config.toml
noise_aug = 0.002
targets = ["reverberation time", "distance", "source", "number of effects"]
depths = [9]
kernel_size = 5
stem = "single"
beta2 = 0.999
lr = 0.0032
beta1 = 0.95
shampoo_beta = 0.95
precondition_frequency = 32
max_precond_dim = 1536
cautious_weight_decay = true
batch_size = 128
adamw_weight_decay_other_params = 0.05
Rows from block 5 of a small sound classifier, named by matrix and row number. Each number is 128 + 24 x the weight over its row's rms, rounded and kept within 0 to 255. All counts start at 0. Numbers have three digits each. After the name is the row's rms in percent of the matrix's.
After each channel's rows are labels from the 100 clips, of 14976, where the channel reaches its highest value: "responds to" is what is common among them. Only what is clearly more common there than usual is listed. The data: synthetic speech, music and everyday sounds put through simulated rooms and audio effects. In brackets: how many of the 100, against the usual share in percent.
# conv: pointwise conv (model.blocks.5.conv.weight, 256x256x1), inputs 0-127

conv.64 093:118170118152092133139100112102124121136112110173128090109120105095123102146045130142127120163122136156166117106136126120126128109105126172130121157124153108189123110129132072095131123147105115128111175155092113145093112159183156116131102155128106096111188131100117093143159129140150172155153109148175168107113129083109128124117112168133131114108171134109121151111130110132141106157161
responds to: long reverberation (76 vs 40); distance: near (76 vs 39.5); reverberation time: 0.6 to 1.2 s (42 vs 20)

conv.163 103:143105081140144151135105143146104120099135153140168114131176177112092122153145119169107160123149163137109177134075111107074140108161147093134096130127104091103129097156124138151127116125075133108131137137112105154166126121113156159120115123092121117137116123139123126121173098110122135148100118143165155124179185123121131113115109127133145097173134109127114116086135120131154108121120
responds to: reverberation time: 0.15 to 0.3 s (46 vs 19.7)

conv.108 099:141112123117132149103132160159118138138147170125131117125151128145125174116155143121133210102170124122099101166082119130109132118125109113118110137113119135103138169127180122090112138103116082141151089164116106119107123117119127124131155122099128093163172138103104171122124111121183120102124113111126139143136117111120108142178146139123094181121124116162156135119110121107133112111122
responds to: dry (58 vs 20.4)

conv.107 098:095117162098147153105105160133157158129122116099168108127132118102116111093129119112118175099162107156098162118121054133133061105105125157136113109120126129137119106120105099115107186097150125118127176168155139148088127137099141144097107131169102135147127111112147166117155085139195138131116107132127165144106078145141139105101128096129123159138117133118125117136127139147151165104131
responds to: long reverberation (67 vs 40); drums (54 vs 25)

conv.109 077:103148102128108142074126106143126082093087131152133083140107099129140121125136154142199135149100142138092143128118157136116139137143147145116148130148113101182145082139135090112117089125068106143135099128130100102116161088121146123168103136162125144111096075109122124112150145151154119113108100125147123123080180100128140115096140158117102107129157135150102122093134099162141145128184
responds to: long reverberation (75 vs 40); reverberation time: 1.2 to 2.4 s (48 vs 20)

conv.94 098:126111107159170098107151084108109101126112096129149139123094116134127119150143122130147082114131145129084119068132146169101116128105210081109145117123108136131081122096118118127099117130107096078116128098165155128093126118093116104123127121138133154115104134111129157100156117123176099071130096124157097111118153128173121109132164075130118086130132129177166118093076109112103155122150
responds to: long reverberation (70 vs 40); far (70 vs 40.1); reverberation time: 1.2 to 2.4 s (47 vs 20)

conv.172 105:152133066073113107165120077106138140138142135153117105111165097131154131134114129160108127145131099136148147075127154192103212097100145127130117144172070130134097112108121127144102122128185137105097127094117170111089102107119162161145077130125088101111123141133129174071125157131126098163123118156144139134119108136140127121119156149121151121149139153089119109142090112111110112144164
responds to: everyday sound (72 vs 24.8); distance: near (67 vs 39.5)

conv.148 107:157189120118142161146111069138140110111133124122128121132126157170136154129157157165134132117151109118103127079123120179142115117133128174114140108128126106147160137098120090166107141178141167123139096138132134163110122114123110127109147126125142159119157185119123172132155100112110094143092183093089106120192132116129143121085113146138119131125173128115120150126175124121127137138150
responds to: dry (49 vs 20.4)

conv.67 092:132127130077098139133110152097112124150108146150126102141101127134106161116153071121138136108154113139130181102105121117117127104145124120133147101098124139110131103100143117151071133120109105144149128158120092111085134145085139123159149110159167123094141182087148137132120102149118132104161104135112109124112115128152095148127113162119126099107129086110113145132073126098108072130132
responds to: everyday sound (57 vs 24.8)

conv.123 104:129128128094121116135143072153122133129138179105099161109139147112102108144066133132167137164156127146112093119147128120128156126121125162130144122141122144147127071132143138102117055161114130168138142079123118159123115156111125105151111095163115122175121107106100102081141121081131133122120147102127130148169121151110117161113152116091129108155124163134133100183155150097136139136103
responds to: reverberation time: 0.15 to 0.3 s (47 vs 19.7); distortion (35 vs 13)

conv.209 082:118124133106088183138128143173091145171163095138091169154167144112148106150139084130106209152128082163124111147126113161152087127137120125127151124119151101094099134170151160152174164118094190141135150125137115139098104093143115129107116146136132117173128133126147121125108124131075127112152136105143118174146144128211133156155144115152143114137122115136103111121113144106141123117128
responds to: dry (99 vs 20.4); speech (61 vs 25.1)

conv.202 088:114145126133111113101133108120112116129120118142154086130127089132102123127144119098118137113144118089110127116148130111131108136124112140160132070093075138167111089094097151131094138131104131112113140135135110130145149117098125128125163127113115134158130047085142171108126096079183113122139128125132105143106103120102117133150157157143128152146117136173108140116111122165106110174135
responds to: long reverberation (69 vs 40); everyday sound (53 vs 24.8)

conv.111 098:139124157081198127148103152116140104079149124164135086102160090137093143122111150131130151062140117116124103132112141125118110147135142130122129116139103164135158119128133119110078138106160104109090141137131086134131109150109175160144114109114122150094154146148124162148117129125174169104163122150122137125105121137096146114150140141117122094094116189122154144147153131111123103112131
responds to: long reverberation (74 vs 40); reverberation time: 1.2 to 2.4 s (40 vs 20)

conv.235 107:088163084105098122168130114110118154148114134132154144105118130106121104122138083202076153121090135097118148091111133104115110133159127096136128156141128104140122138123145182132158120115091109113140148096107161156155135119082134128125122116127124168115115080143112111141114084124134168131128131116099125134167121160147136137127144100119106132168173100100155149160118127129150094125105
responds to: reverberation time: 0.15 to 0.3 s (41 vs 19.7)

conv.149 085:112168124162144135113142097147115119141103102094119130164118110127126096110161148188141136145109124105130107097104096167131125130159112105101111070121111132142137145092125135139103078142101132073162132141103107108111133183128143098152123153147151156153148120127184170137157128117152136087147116160114105095105106077123087099127156116101103118124159117121142130166131175165087131147137
responds to: everyday sound (72 vs 24.8); number of effects: 0 (60 vs 25.1)

conv.240 095:142128114162128107179159118107150110143139139098155095125107159154193127102109133162129137127098087109166130142134122122139150145146127121109132161107131123092059144105167156138125139104135112136128157099119144098114134127112139101134095120115147124173132136176168169151135103101114129103115127150093149114123111132139185104122137153126128169166153137114132107135099111161128127118165
responds to: dry (47 vs 20.4)

conv.239 097:167155111139095108103134121095135121096138147111114132123122160127133145130136114183097123162153146107153118156105099112096108135151140103173120120110153126119115122122086122140163122143101100152118117165118072150106142118113131166129175120137129128150132136157113088112121151088102126109147198134103084123149126158088131159129117091090173144165096099147130103125105168097103155115124
responds to: reverberation time: 0.15 to 0.3 s (42 vs 19.7)